From a checkpoint of a small spectrogram enhancement model.
Model: 7.55M parameters, arch unet, norm batchnorm, activation silu, widths [96, 192, 192].
Data: trained on songs of 200 made-up bird species, synthesised, often over outdoor noise, 36.6 epochs.
Rows from block 7, named by matrix and row number. Rows with one number belong to one channel. Each number is 500 + 40 x the weight over its row's rms, rounded and kept within 0 to 999. All counts start at 0. Numbers have three digits each. After the name is the row's rms in percent of the matrix's.
# convs0: first 3x3 conv (model.mid.1.convs.0.weight, 192x192x3x3), inputs 156-167, a 3x3 kernel for each
# convs1: second 3x3 conv (model.mid.1.convs.1.weight, 192x192x3x3, transposed), outputs 156-167, a 3x3 kernel for each
convs0.70 097:478466471448548582484458477497541513504447459546540573547465462467509531532554559527538514508480488473498462566498518443445468460469453398487519448578526448453463442554696378446562463483611484502497491508511512459487498542463560501523551489509550524521516541560513490535488461521541558543473448464503452463497555464471471444
convs0.71 085:488520566523475446523547559525520615562548518549545501527555471557528499569547515490500515497497539472509515406474515482531505563464532481477490490495478455474540631557511574531544501463517490473492532478492524527484556531467517497488480532470518461518472490507534506533470508482500478499519505522521541509439495466458502533
convs0.72 111:443464540492523554421454517486496522457477495505492485411427441482506491475484526543471506490516512453466490536550534508545493456530541499512500514505522474478444533532653448471583508588625539525463619536459560488534469507534473484530503541566504533547507487519537567588477484473513520538498520551499449420460523493519547529
convs0.73 105:424521526432470515466496479487496466489481496538524531598465505588516503538493515469499496506529516482524482407472501492530497488496526467480527418504509446521527549528445504475466538490457401473496463484521412469550504476498523491476486501486446491470480500516463484506551542523572573562563516555465485515531548562510519586
convs0.74 101:460545552512535544501510539457455495456488440487514488583536495540538482517516517541491525489475484480464461491489500497499527493518572459483643431460583419467527397517439471515493500498563513484478489512529525523536435482513407484523478475510498486511520533535476507511520484455524507485539498500472471509509462482500517505
convs0.75 090:605487520636462427576571461498501453523501443516509485427469540500532570555534551531507482523536512487495464438505506432442468514495492570489428575513452590494412466521543412522505451531509487449466561459454503429471512508459521474432528449492503530547537547543526546525498506485501457489518492459553479483479462491438511513
convs0.76 090:472511543477529523450413463443482516423482483472443508558580548488564491564532424535487463487505469525559529525511519457453503473491549398463483519523564482510459537526591492455537487581493463493468560603570511506486520484503503528538484504527519506525447506511557569539432473419492458519472490491490486448468524514479500463
convs0.77 102:645520486638522431651574432465487445463490499468475485462493510477472526451482446517498485512524503505500509475438500451509485506549509556505532489496550530495490452480533447509502412493497526493490475529542456494471451452514503521513504580561446485556399542549411469489489487475463460477504538488535425544565566524563521523
convs0.78 100:507479533499548420525449456441533508538569543507506465555490562492512509512489517499520487535537489488524512555496501560497463499477505441442453510486387563479489458493635485451581497520562523490497492496484478475489523443506542453504476461431472502517473533527466565510492481482471460498454460488488443452495474469530416468
convs0.79 095:614484475679475466679610491465465492505424461518491531526502521477481478482445519554514479535546499499527533497487461511461498479504526570572513504489483595507493496508571479537549410513517519539495500483519459497557506524482504510518582523518372463521432502597473514591500430520479501496512471461533486444536532531512579557
convs0.80 092:463535456546555550508532489497529499541575561501545536561456454566429508536389486489474471481464476485473454442488551496537495416479539414490481432557459443479504590462468501495422573579468507436501506487507456479430465498462400495467436465484481468483456474476446436510464491478591528506547506484401471471484467487459499488
convs0.81 094:444549515475553485455507523523508542508500494505436516543519456544497497465472477549546523505467458518531570454508502516513480509509508464467520414492544463522539565597518597484492552490496515492550491485553510489442507560516506549567498496503480502531477527502505509505505508513518530555469465534449470460468499493520532519
convs0.82 095:630547468654515423628510518472492444445459507549536530457505459551511541539506492489533545464477488536518539509495478465480449498457481559492491624540416548528414464518468456545577418533572560507568553457494557519522480518545493475506529535472473462492495488507456489555550565584556539460560484487498550556527474523567507466
convs0.83 103:482483434535442445462475515507446466545467494559555542536553522536549489466453434508522526534487525499434470496539539485468485440466485395530452408506515476437482448460422487482398513455402396456478490541542491582545493492529471512530497474433512519444558547487471486470506492477541516511534526537584555574521543566468514545
convs0.84 102:499517485423442453420380479516484492543473485527490557438493512508497516512507541504505493505525526493545556488469476492524543533522481600408438559463435543502434491520627494493610396527596504472504509545521462468560540496429519495474528518523398511561437516557428507519430417479517473462426460494490516503466547533445483515
convs0.85 099:445490520478509557526489539523485472509521472495491570460508451466498496505501434511502496481517503506483477464525417520452541445519529476440553481439514546592556454445588502519621449501618493557526520519532490501568430477491464488506523511476486484570469466538463465582528520525423388589536538592427476504512506458413473454
convs0.86 083:640444404711475486745504465414478519497507499508504485495479470540437543500506531499471523491433475500494480462479429521512479505530508453488476558563567497513557456501498438505485502476542593516442595490390541486417515531523517560525504510475546581531513545492527475499487512521523492452530529516486512503454467490467540459
convs0.87 093:616487470592472470627510459490494583439439493464525535558495527533492468538523455512524478515511521535498503478472557467454506473506452577455434596487414598488454438487647471480577435489583501503435476480443537474406544474437532477471506504495494480501527525601530485524511502492462495531565561516546431473511486466515475477
convs0.88 092:484481507407442439517494512581516583564571524512469497534506515481573549430485479456494520460405451487512523510528529545571534502517498470518534496462516480530541394509590420511617466509486455499471517529470448435454481481543540544556550543496482478502488483530482478466391480472459531542457502491570472475551481435414420467
convs0.89 089:641432425712471491660470432492475500535459428560518489528479460525537445552508527513534490544503503560557559507486491503458538493496518470400490539512506512548496434470431478483522488481564488453488546540430670496445484516496500510479485530534470559487499520545509450491491485491530516436508565504573399417532440476536504501
convs0.90 088:601437477646568412709481414552474499529480478484472497481500477496495529532529491514466540543530513498556489486453525459507483594501520431526488561499541452441516548533502411497494495495527609616438508458397558553455517487508498529568497485548415513484406459518503581539518479504518454478547574514568483495499567434558473454
convs0.91 090:479457490554488507491567541492473516543480513529501580529462481522455473514481501470464458465498471488482459461496534521475529514510526427496564427497589491507560582549482557511459518520506522505531521489547503510527475547465412461492484451546475523549486514540511469510540497467534502540485547548499544497520540521492491458
convs0.92 097:429486496486470504497552499514548520499507500493503558581585545466505500541569535462482438465482459557523532488438455460457432428456498482439558397505438428510461548493436515506464535453486453523496536487549519516528535500458515504519507504470528489487582546531536480460538516456493458499467515509408474512486438552475458484
convs0.93 100:522517542546524526546473488441505565425514508540529513522492503437506483404428456531538524535497492504456466443428457443477485431486475683517519598517477525502472509522499456518540496504568486491510472517507459450470509520506522525545525529581462492571432446529477444547489525521531524510497509515510498520543481511523481528
convs0.94 095:517480413591462438511460422481537481505523534607492528459443564496516528509517453530479506503512455542504486471519542466520503504491471535424381567452378583550413495509689455507589452536600495472505465465525431457464502526497441497494487467481455463506453490496417494531463466513493484502491528479495472516532515506535494517
convs0.95 096:507481520594487528533502476460436436473486487534540528501482513536531505510493477470471469499491476508507492401445480476460529486491551607546475575516464505499553492418502499500553493507553471533494529542506454505461435454477476472511490502517478532578486497513421476463501481476510534500506533500486518526517540526539518560
convs0.96 091:494492467489567561485518452485517526446478498521498536565494482543514467479537520464502482467488515485501530478557462477473523449484520412469481390445507416444484622484449594508519415516548484471481512437503432486533489433510508475523541517535536497481481505540502514507486497502506576526497511483480423467450473500442513477
convs0.97 093:444472466452504514440504452562567533499501533507526520514500441476547541475499497548529512487511526483507511556525508530526560526466463446488481516502514480479423515578626514532629436452538518482541527479501505415473515486469495473479521525494496527514522472525501475542531512536519510506489510459478483487517504447555508473
convs0.98 084:675440433722502494690520479546458459510490479534521509518491466542509419517444552547515479520482478487473514475458546476485534505478563506568519460529456438513525480494549524562519480527466586529482593549362665541442488462525477493508547518476457442450502537524542459482481523475528520493558491476495452441610527428557515514
convs0.99 100:489481366508436446461457419471509525432501531534546528476501573532541519499564508474483514441439521518500550461492488512473482528477458581448358577459408590512440439462552497555544484483535511434463548463540522483504535425427522447446558450508453417430451502487453489502477476438493463457510471513534531527506565568464500560
convs0.100 095:588521468630503447649539411504531566486525587546502492476533511578499524517484488528537510503483485529527526464526511554556531488498500479469408501442468531448505458484527466474567450473560568493494509420451496472441478454535502491520553516548477539523487480530550484560483513504480457440493487512530503470589517475576458425
convs0.101 118:493535560494511473529495500509508460542535485466509531473412431458485525414465473489485486488474473507503433497498448459454438457461432571578588524504510473514533466519497495462442504511382521462493526520498494416456501490526489481469482503532486453470509488496504503498543551544485543495501503500526486493508509491504506461
convs0.102 086:483486510461517560465462492550523532521544512489545475413487454490517506466499457548563534508516535528495481516456499466480520551482522488412487459475469540504545539539550506528626472474497472491484517513526487505521504515524554518519566495539464426503394397444442423483454483496491481423489481454514487499511520469513464450
convs0.103 089:505498498530466490477480407476509457551534537520555479445421465511531487576522561484527511534524484476515466551465504505481575496487554502556470428473482459545559593498482523568501523516509537519537512469449499515525453508457461408480480476571557528458514523534493508493449516523503508494520481503513478533467464550490452513
convs0.104 145:549508476530518521462497482528558527519509514489453500457456471483455477502489515537504466505484468472509504568477496465440472455449475460523526442495507437455491503501466471492489553545548492462423508487449499522482481516486483519485432451468482483514446491511480502511528503475507497488550540535529506536499470487517514515
convs0.105 092:493443500471548562532513505522526540477494505505511561566507419541481458559547528489474472469544528486509497536534638522561583507537556491449535406509543456521592583521496516420477601493504489515534477509525502512514479533557505460515487492487483528502518529505553512524499503509493465505492410500546531461472483468500520476
convs0.106 120:566515408530486454491429424517516521545528526495499481463477461483505501489523544487504558498549568499514558487479451474468437522512475548465406571478423518506400543474389515490447546555510498484508472486481479498519519502503480466471476453491509481473486504501490499510550543509511498477541552478485488499492501509482554534
convs0.107 086:642464443669462528701482493505465495484488509501488524507474474504484529477466502519504494502519529490480494493483496502486542468573507530507530480463524490452559449511605447506500500486538405546495520539440569527413498491471514520563520607565554577580523529502551506475514453459522522503531556523568484511552496486541494485
convs0.108 091:475557491478503535474538525521551537521544580506446498525461492545525450580463464545532499513489527512526465545519550483527551422496500441513469516489543519474605613499515573498488541530478423479530485495525525507504494520488487501465454485481481512512462484475478515455558529561562495523509536480497454499521509532511483528
convs0.109 100:443478507416476445525490476495510528446517553467492476417469438489495542483544539450478445468510485546548579447506532432464495478476483527507517516531566458460513551526724430428538417498510531509504495507475548507520493504530491544546467486508662632608569525559514505542485486469549573532480482467563491496484477510487480456
convs0.110 095:571511461540509451574493473445462514521500556471505515517503573472500521518488555466548510479528500472499497459497494461494512462524472650453416648472383582466361409531519430476566387410518503497428460500423571569440557477483510473484592526485465480546460492531506499545476527516528519518551519485463529483529495504524488488
convs0.111 082:625452439686504438708532409556502473542533503486399509499503496530578489547564489508463486524485523504502523504534475523535475494509555488479557483490514470497483490540480441462510423426490645456501565463432632508479477479505449539507435467445471465563472534629443557585462531488434430508524474486644432505575480432547522485
convs0.112 095:521469513496508561529508461484531498501515469508487507648493481581500495529495501508519520552512538505477469499487511514484517499500463427498509420506586410560634613581541558517469512596468528538536552586550527506496495506530454503516491496524461480507481447518458487575475484512495511487505463527484500481526467524500437495
convs0.113 100:465528483371463567529541513464436452542507533472488456575553589556531521461552511459538493544480482484454449466453508451526466487489495458501484513578531509493493474530594402562570521553617428473419526556535499548521503499477530491452423486489500506565461542536479523521510498530411462490439477469496507497488511478521524497
convs0.114 143:492465485506503540498494494514559548538516496483483505606600606573549547530547535545538482503520525483491487570522539452481479498486456473454454509480492560515494461417402469460462466454452447450432470489476450476427503477463517469463520478482505508492517509502455426434482501478485506532529519532474474498529546529522532469
convs0.115 103:360498554365556542403555530529498484518536520530514515556475519516451530495490568524454495541519488493497472428469542464481500403520521426466433410473501527483477579520484620528486546468422474518487414499513458466494469512505450525487416516506492507546447514514444479478539500520528557487566577521508524464530552499523541494
convs0.116 095:448488517475480540473479528446460458547484517434467487485469530499445493470512493489525466512492513483522505518517490450477518514539524470443591508480530527486486490574668507534628525528531508517501452517484509499496517521516495543499448461489576539581600505523534502515470483498492545566515553508484420496480467496485488513
convs0.117 097:539469500502497498537493540448441519481556555498522526490499452504494477503445490527505558507516470512514492499478470436453495446421532462596573406525560447480587459439488475483496521517448458507498505507544542511559506513552507465482469448525523478505535479528452433461539510497499517572507443550539470578611473487501493500
convs0.118 098:536498440554477406591499456511472472466507478489491514519491538564482512509469460495503442501511469507532490482455545494545527477555558551429416586464388615510432457490634554570636598524552586496540564474448530464475539528459537544492537518459447468511452502524401441534534498527461464431539536486488425445424412444505467493
convs0.119 097:493523553440467553421353333534497504492519565490465503484454569480489480526487522497514526496490461489503478491498500551534491514511513553550468543525510619494471482553704426434543514515598518521484489539571427461481468492511500483505543502508486532563443488461449457501440494497526521495469485518593508531498461493511511500
convs0.120 106:482483465499499545479502580468481483512536515536514548503545466522553499452449522527512522522498529467528568518531565478485521460532540424440510446463459393440498559510506520510457479445519534521501481507509499519468485533507508481466436435465573503533483477519484507536493434489466449437503543477457507565424471465502554496
convs0.121 148:458523550511496455591524487471467503490493510510497480649637644574558597537531540480483492496515509496513505497514515533520506448470484477482491500479435551516499506551603462509532484429370436462478499507489475475401474451466492448453529514527502488484527501482449470424424459493509515525498509484511511479548512504526530471
convs0.122 084:617517428655478477758532475539520462498526455519515458440541391433502441562587539453454465537481474502465461514494512498510496533514518489505565531542476478506518520581512500432481509505549549474428552513421626516414494508477490487490479471513471489584438483567527555523510460559522581494579508497629452467579486450627494463
convs0.123 105:449555502444514519474464489509493585559599569549590520507577519472504478459515544493450502485514524430460463446531505401460486505452451492519518474472514511509519518547544433527538448521584444426449517484456486493443530507490530486460492512527471517498441477468508519525439471526498524534555482489502473501470487508487501518
convs0.124 122:537476475491482529438506488557523461490501504473502501474506526466460522410518494537551581522548533494467477516510456527525462458478481480486448443536516418511534551494565500460486533509546485529524489516437467530498453482528421486501445440480482471470478466444454457473547522485584493435551553535504533518500464483521520549
convs0.125 126:504526497564534479514493443460442485475506480505495493495493498586500516484502449570557553536497505537505480467493458496454497509462495564570475477507451512484474508456518549580469541533522546523503502501462452476472494480469498480506465440431543495485473461462427439406507516513556556563507504531524520484572523497526528485
convs0.126 152:317418523363466557319446551509496479472476478533522486470505463492500495526516522478502488448500507420471467376397419412417437460436410472448473520424474560483509538542566536519542548538595407445493384435489434457460516548509524574542509518517537468461534483494459450471466508541462529567508545549507497575503503532507482516
convs0.127 092:525495487447514492497447480527526504528479498479538516558594589498551486501525520467491511503500528510547490502476481530511505488489493428527545469525597548540524529541598487488612452558554550489534466512485497510535465470505470508541497525532518495551505490524548513529457465493562535544493484467513539546565505557564500504
convs0.128 105:536514512514506513402479474477488498465486545484517513512595555419511540465513454488462545481488453462456439524457428444436467471444531601491541540461504462488506489487477522574511553514444448492461438545521527514485498475520454519565519532537505513462541530449498520448445457451505472510521539499505553497519501562468516511
convs0.129 087:499546529509495483506517530533531543497494537589525575486482531521467460594539546518517511511460439465484473522575565554560526575557599452528535508500504419486524573507511534539434444453412507496521527513527427436467475482510463469459492479487502447467542523502597547525460482485511435493408443460486517457449519495472490494
convs0.130 085:464479457473480529487502495537566532502524525378377432525547524545518412487469430491483472491494530481458476477531537505584526442488500504499503435491484417467525487586546490567611421432503545492498467488465505518498497469529515504519464480455566528578495497522520501489555533550508463557455410448557527561506473504480378467
convs1.70 065:463443426449450453456443440542533529523517479499506485440428484487504525544562577525533535432430441495464469447483517489521555530557566482503462446450486512531533525575632528531611484528592491515520465512535473531548450424461470438472513489520462470471455449439472482472473559602467535608449495531493512529480487489468478527
convs1.71 095:524499513506486521449474509521509499547515498543517502430462500439495523463521538548540573503506536518523544394467494420490499502540532516534540459498512489526510541531516569519486562503459502535538504522555486502538470485508549551546565534518434455448481501468525507471569565595511503531476457471473520542486490507491497514
convs1.72 069:482489461453471497434454435562547512554557509559562532495510526493501514528547571563568576451443437505469460444482494491524540522548555462490490428486511494514552555560625531548589517529556488517519459500524463491526502492520503483514495479495425425442447439428444437431469551585427512560437502519523546566496515543496498553
convs1.73 131:482482492446458483438447491519511503455483516486512528472484484507490464495478448494519540513510495523514490451494519512534547513530529505498506485477466522505471486501507495533523486526509477451477465455490445452505492498488516516500535512505456469465462487474477504494577524457524472443487460462488500494468481462472483487
convs1.74 123:500469467503484482500500511496514512445517557473537556479512498502501442474462397503515522507504479505505484494520521501512501513507491481508546508543589489514566471487507499518531482520529489490483514495483492473483464459472518507506529499504547534522542556534511529491546515477491470480484480514524523513527520487512512479
convs1.75 118:520476475574508477614538493507523529535506499510479476520496496527517532535524529471469462482506519481501527492455445478453442471452455550481407543470403533473431472497481477488466503503493521537504494488458486467433451466486422432466416436453491505524502508509529527528522511495547501458515468443504492504491503515494516519
convs1.76 076:484471448472475463457465462545539514526509494469472453452449481452458464495510517453463494489483504523518511438460483436478496494524527482488470453463474500507509555568614501489550484501533486504476492504497507508521484503528550554583567551562501515542525545524528528491550593583525577611488518546482522517479480462505499497
convs1.77 091:585517453654557481675577503430473518445488521530526513519495451547486410510434369503485482533518476511501479536531530498491518518511536555517517549527521543536557466510531468523537471507491466498532456480513460462483448483495430478491432478494444446473462443493476440467455453483464512541436496537497479465481473452424448416
convs1.78 100:485492462509480435483456409509496496501490468462463477536493515536512571556564605470505518482486490523495502495490500499517517517534527470480470462463434462479442469488531434476546448493573510544527517538517500535503529491514535500516537517536420448478417438468482492508498514562490484516505505508535538568499525575519525568
convs1.79 086:574509473685578518697593527450496519444484505551547525524519484543482428532449399535520509557539497537525487514497513498491536475473523561540524528526527550540572471494501460502499483508506467524536466503503485513511457500510429476498458510521441460524464481538465467502481474470489521515448487503503502498467465450461487455
convs1.80 086:512509505482499519441476519528528515552548530493505482432431475430467494491544556523546550498499520505512534399461471444503492517558538505528533471487513485465482544513470536494467542490470494531538484511555437469526463490496548547534545542527457454451489512484518532499557546562510500521444428468490522534495472488489492529
convs1.81 107:497480504483493490446467493503492495480490501512504493470502530465497503512536531512536556486491501518522511441485522474519529507540545476501546435458496489481482532505479506504477544512459472481512452477526440454502477496513523517514540523514434431429486492452480490458599572547539495501492445482489502513455453466492476495
convs1.82 096:591517482639531490651543473473499507496499507513481491549534503569551528564535519462457436489511503485506523491478478459460489451446479558489435535465423563495478469492470504500480493489454486514517472483479459445435437480496403465490404464481482476515488469523493481524489464474523502465477448425525520506502525510479505489
convs1.83 110:494480484483468472472474483497502512473515535494557582515550537491486455461458406512503523517517517482476479501553575479523541472487494495513515483516528483487499463482505492517527512552548492453436457427426487453454488499502511480468501477477536536525507518492504500460546488437509463437467434444499521486512518462516529484
convs1.84 124:457517484496509446496474422488505493472455447442430435507465477513516533523552560455497514458490522521513550525506503520504499520503520551546468528535467528503462445540573442525587436524577545577562543572581531553542519517552495504527504506520484482500500496509490499518470527569512534557523534508488515569488521603513531599
convs1.85 068:464464419432442421430437416539536503533523485482484483465457497512495531569584603515503518461453462530512493484509541522541577549560574488528508468474501485500522560605670515566627520540604508537543499543566473533532474471518510507552547520548463482497500495487488483471476551594467547595441476530505530592491500536494484540
convs1.86 088:640530445725572478708601494493492501509498497557533522513529518549550515557522489473460464491477486513505504531512511520515521504485498515486524507469518562530567501487486509479474506485472500536526482500512469462457454475523460486522496526536495494495514489496509482478483488474492504484445462471564514464549529483502487458
convs1.87 110:552508476590524456631533465470505505523509479485470470500476498520516547518519521446457475468484485505529515496448458499448462478443450562529450539493425539510456451486511447507519470499505506528514494502484480455435459477520437459504447476498510527536502504513518509520522532545533521499518504486539543538535542554544553571
convs1.88 063:484475436497502474458464485454454441433432419427431430480464490489493516521530542505533553436438456519492508401433459467505531456497527479489473446444428499481494558575617509579616503532601503539532471502516446488515419410446475442483522491506464460467474477464483471455524541574498529587459467507514531543494495520499500535
convs1.89 090:670557460758603495738608498456485503498499491543522490530541543560542506566522490472467488488459456548505486527519499545537533516500501525520560485477525527514555497498492518495489489471460503535530446472498428430443456492548456486519482493503508503504495477485470450441504511495504525509458495499552498465558521486500482465
convs1.90 091:695547471748585461730583492490496492497480465543529498531532540559536516568527505465461473487460459522477461527485512533521541523513505521518546504504542554544581472474469528508479502484466473532523466503504436431423449478522460488527490521518510521524511508512487484467515500470523526500469491491560508458543501457484467446
convs1.91 118:541507503518494501459458483506506497474482487500510503449505526465502505498533530516528554470470479504510511419467496443478500479492494495515533478504518492486516524506478519490475538522458491496522480488524436436499441479488525543529556544511462465463480502475520532495599596532503469475476456467479494502474476472495483510
convs1.92 070:505523471478497459452462475535518509513495477498478449435438464406434459445481518540539559459443468497497520372411440400443462496525502509472489457479464461489499516497503517495478525478464468496481439460457448475493454475503512497502542496483467481510511519505549547503549569566515507525445460494501541532448489499481505520
convs1.93 100:483490526469473501532512508429484541441469515489487509567520488585537497506453407562534515523530500459479482550568557519527542457470490583541525567535508491480473465468474447473477481495495480485531468478514493517528500521502459506503414469466483508519508515553503513562443465517472491516489488499467489522419445482461490519
convs1.94 116:539526491524486450541492440468496500486477455477456448496445461510491538509516546475536507468508498522517521498470474497492483489477481534513435542511440526495447435491527436485528446484531506518511527537528522531495474482524422441480447452485488484529476478495492503508494512545521508519531526516528537562516534576533549580
convs1.95 103:497475475496474480549516514466519543417464492478486492572544487594533453514455378552543510540529494470459441524526548526524566474477522545559566541551547508514521468511515444484504470505500488494529493508541512524545523555536464507506399437455497500521510520558512523563457469522468505555488524553483500496457481475457482481
convs1.96 100:512502499509506507463471503501494493487495493483487473432451507435478494470500515505529560499510518527525535393462486448487509512535532508547562484490512536504510533502506523499449534495455498523543490506558458452518498525550563560559568542532438469446483527482524541516604596578553535544497471488490520533494499503500507526
convs1.97 061:455458431474475463461486481508503487485475466497486457424437468418446469480532540540556551450443455489467472433478499466520537472518533450495484454480475499529553555564602504527602467492556473492485448485497469505538461464497496474507521492515486489496508499462488472443527567588498572596432495525513539556448457473483482491
convs1.98 090:692569470744590482724593509464494513496501490552542511543541528561534492560523472498472461516486467540506471536510516554530522529517509503499566504491565539517575495473488517490486518501491486528538455504507435466477469495536460488527490521534496500513500496514479470483521518501531559528463498486559505458531500466501481456
convs1.99 095:483488444499502453494474442509491482485468448474474489495462468483459489495506544463498506463462472547518524456442468485481504501507537484447398476416379497473413472496540464508585428492559462465438499502479497497475511499519545535548530533529440467502497518522509522541487504537524501531540508517485497511469485509524512536
convs1.100 110:600531464667563476693585519485499498483481450519492481495502525525527553548529548428428451480467490539509510492458442484465467478459474518507489517492478527511487479501503509520509516516508484516489473483452473459414456457508450444472496475485508537519511536522516518494543539533547530513493473462558534523555553539561559547
convs1.101 099:482479509494501522543556573499524544506532553507523535517535529513505498439434429545530516504493476460468480544584602446463468477491489550554545511520530449458472456449427442442431471482467488465478472467481454462456506493474510502497496506516564575562535528515508480478467472484456477499474478499483493486471481486480495498
convs1.102 063:500510459467507495449484491474469470472460428465453431425438471429446479519545565530521524480461459504492498413475495440504538463507525489499478412432456525519557549560567531556550484467526505523512448477471444481487475474495501463481544486498480489497503501475506486454536561557479523558439482513487512540461477490485497504
convs1.103 078:515504489496509520463466484519515521574536524559544516468496527436478507468530553531540536476478480502490509409472506427486498494515529512505543461477506468504519535540511538495464554482464487533552478513541437487506450484482514510511545523511439447460451450431515508478569582583500497515500464491465512548449472502458451467
convs1.104 209:532517518532527531524520521474492498443474493406428446516518528568562558555554555499520520517512502540515496557543524581536486589548487489534566510533557517520520484460447479477448498498485479500523456493523466504526561548533559544519549533510511521520505522527479496512530533531517522512513514504497500516522530541521533554
convs1.105 109:509491496504486509457489509517510504507514506515517502430473501443471490479503513515534550471481483516514510385450463454504518523547530474497506471468507527513502521521492561538489576513477476499522468489539447465525464492473548553527567552542443435429474499466511522483587565544507474494480451481484497523484476507472466531
convs1.106 180:526545542514518502544506480479481489482466468459445464534511529560553584547546566530528514512530543504516533565518517535467439518466438577543509574525473520476424481449422468437417491457446486503511489495497479481460567536512492469451465453436515518531502495499505500508505490485499447404499428369470486501503534565515534558
convs1.107 090:656556459724597489731613514493509508490490459553526484510524523533538515529510480474453472500479488515487488533515513529508521494471496506491532504486524556521555511491499515504497506486472514545536479512516438439449458475510439482518454506502533532536510489498474459467515519496518527508457473484553488454534502480468476468
convs1.108 118:513508481486508501434475504510478476472473473479475474460501515481516502491521531490540554477481484518502513422477505472507521515512506488514542480477510524500498506488476528507469520494483502488517486485540461469528473517506546563531563563541441441440470497476490510485583551544548499526495473492472485499476472471484498496
convs1.109 072:489485451481476490463458464530539522565536505527516497467476500470482517501537558544539564453444456474462450445473511459507546486533546454467501421457492496514530540542576493511558491499565481512509448488524452486533444432453467436456499461474450455463465450423443412379495550566436509542415476518512538555477495513470483497
convs1.110 131:480487470530500473564514480500515533495482475494486470500484484495489521508497521478495473473507526487513540494466451463451455434417446547483404550481407550498434464498484478514498494498504520525515503497484478456442488507509449486495424464461498520525522524519523522525512505508526486464497459435483494505469498529489509522
convs1.111 095:702574489738577494698589504475497500501511493550537497512530541537538516541519480445439450492462467526489486525496505533508517527504490504501566474472530529519553513497502517492475499474464496545554458494502445456462455503527446487510492516518521516514512496509521499496512512482534547532489515518545500464559527494512505485
convs1.112 124:581560532578550535524513521494502494508518516521524523445468502458480494465488490509500528489458472518495498424467507448495514486506502471509550435485521480488519523536527541521484510485455499501514499493510478458488456490493529521506545523531470488472485525493508514469594575538540528510486473455495508503513504490518513520
convs1.113 068:459487447475489433462452438551556525505515504474498487474443486495492531539552594507533527480473473502463467447471528491519548532569564439501475473504465496505491505577638472530631471525622481525537485549562502561557485467508518487526534494503466465502477471485494504503470549611495560618489536569512524573453483534494503566
convs1.114 127:460456454489471460494489489487491492466474483434436451440444447441448456475474485438455460484505507538546542415406391497479456540511494444423418462441430514489458482495497473480499435457461513491471526505487520506493460488522491519548467479487492507518488503510524531540573552536570547532534513504471474462484486476498506508
convs1.115 114:462475460472493494439465494489481477452462483484500519470495528492501502498505505480520539479495490534533511423488518471513518506547525490468503470453496510481490504480480481493454510498475476465497462469519430447515494522522538524501549527490455468482426472478446476494567529493474461481449436449475487507469463474478461480
convs1.116 067:474522452484482433467459458532536521487486483473475468467478476501514516573578569528551542484475460528500472446455496469498546528558576477493499462501488502518544531597658504528622445503595504526508480512539483530558463456486484474513515491517436425437431427430447448444481534564484543589451507543523557562500512510503495523
convs1.117 116:501491474511489475508497504455488493442525555494536543475499493508496428485459389478509524515524507520521492487517525521539532521537516473509533492542556514528547505524519480536527496543516509501470511500484483490502484480459501478460519492480479481504479511511489512492568514464550520494507500513523530488517518458499496460
convs1.118 108:540519475585527464580490431472500522495483487490470468515467472515511543536520537466489472472486490516499505526490497515489496504484491552503440540513452539516474444501521428485533432486547509532517513541529494510477464482527423451513447464481480496539471486513493513526507535566505519524511512511530536554520531566520524542
convs1.119 084:455508447469512448484490438527533528521521491469488482510466466536512546566559579472489518495489495546515495506490541512515554522560565507518481468478474499496484503593649432539643439509626545563554555583577541572576475468503483476530538532548453461491421447462437469492487564600501564579516568548502530548490500550486499545
convs1.120 087:501469465501488474461449444517510498488496503485479472432441484499499524556565591481497509487491479517504491439477520518519532565574564449476505450461480467471459487476498475468486479482511478501523479517537437467495529502496555519500567522509414430441423442477489494503488510541452445489476461481518532540518534553519539562
convs1.121 127:484470451508480464512501490517509497502489486471465475432434433475463456507490491449463477474489492520533525405393391463464455518512510464424414472438424506484472497519516512534542476491497495465431499473451516486471410440471504522549511512519489483501522519521548536528578561541564556551511507511475475444478466442504502491
convs1.122 092:680562474752605493712572491484478467514511494558541499506517541542535513557516511485463485486453487525486517522509508547528521529521523491495536486487539556537572523508505546514506533511504471503521447474495456459472461460512480484544484504530520524507512510495494487488509502503480491498470474491567504466571524500530512496
convs1.123 070:449452457451491470446472461541537518512496491472481469443447474458436463534527576495494505468451447528484494461506542475509533553563569487499489497516524497544543551573660485529608487513580471510520488539562512547567456453501500489550529507549454477513457490492476492467501577626477551624453515550509526550481498536490502538
convs1.124 162:503500468529525513507513509455463460431468485453455452503502516514505502507511503489501510551534518565537509508512516551529515575558533481505529514529529506507485495482483472494503462495505464461489449468511432458500535535531529525521502502505478482484427458474462483504513499501502500500496505515483490483498511508512530542
convs1.125 095:489525545498502515555549546479524562513519548486474493584548528603563546507474464557547539525529530458456455612603610548542542459473474593590599579552542474450445454448459436441433451462452426467502439462494450474495523528485492512485442464447524526528496514541514525541473488527481502518477483486437486516448480498472496506
convs1.126 106:375426436355419433359419431518508524524514522485477477483501505442473484456496510553563557486491502481489504457476503451471494516523538544563556519533540508530531536550545533533529509504474445440449468487498461480509566584585568585587573580578509530550529552543553576542517522546485492519455467489455523540453495508447479491
convs1.127 076:509505477528523518502510496531510509513494483473466453461464487442449470486503506445464490446445461508502494401428474448483519508540558464473492423419458504515527556545580531524567502489536499502466508504497486484502448476512553552564563531536473490518493517507515525497527544558493515541458468501467505495476483461508524520
convs1.128 108:496494499466453471498491495504542550470514556510556591472518513480491465454438405552535541523520509453457465492562559457517517471498494493503510499522541478503522464485490487525513515551520503469453497448443486457463493509519490475502507486518504516497534534507504512478497471452502493481485483491487492484469458436471475440
convs1.129 069:527496483501512484466464503531507499551512471529504481420427473399426477467512543569562574494477479496486488393463492407492503477521549497487496416454475454452504553559567534500503537473496478516524491517514467498508440468481514492497534491489472473459508511464527505442536542535464495508448463492512523525484495484488481495
convs1.130 064:485496466460500469431460482499506471510490443506482446461483497413445473473526541552551560473468470490472485418466513464510528493559562450494492429469487477519543555547607483514569500501542509553524460512521437480514473473471481460488520479500462465463484484453485475449504553583458493543425469510540554556485505516482484511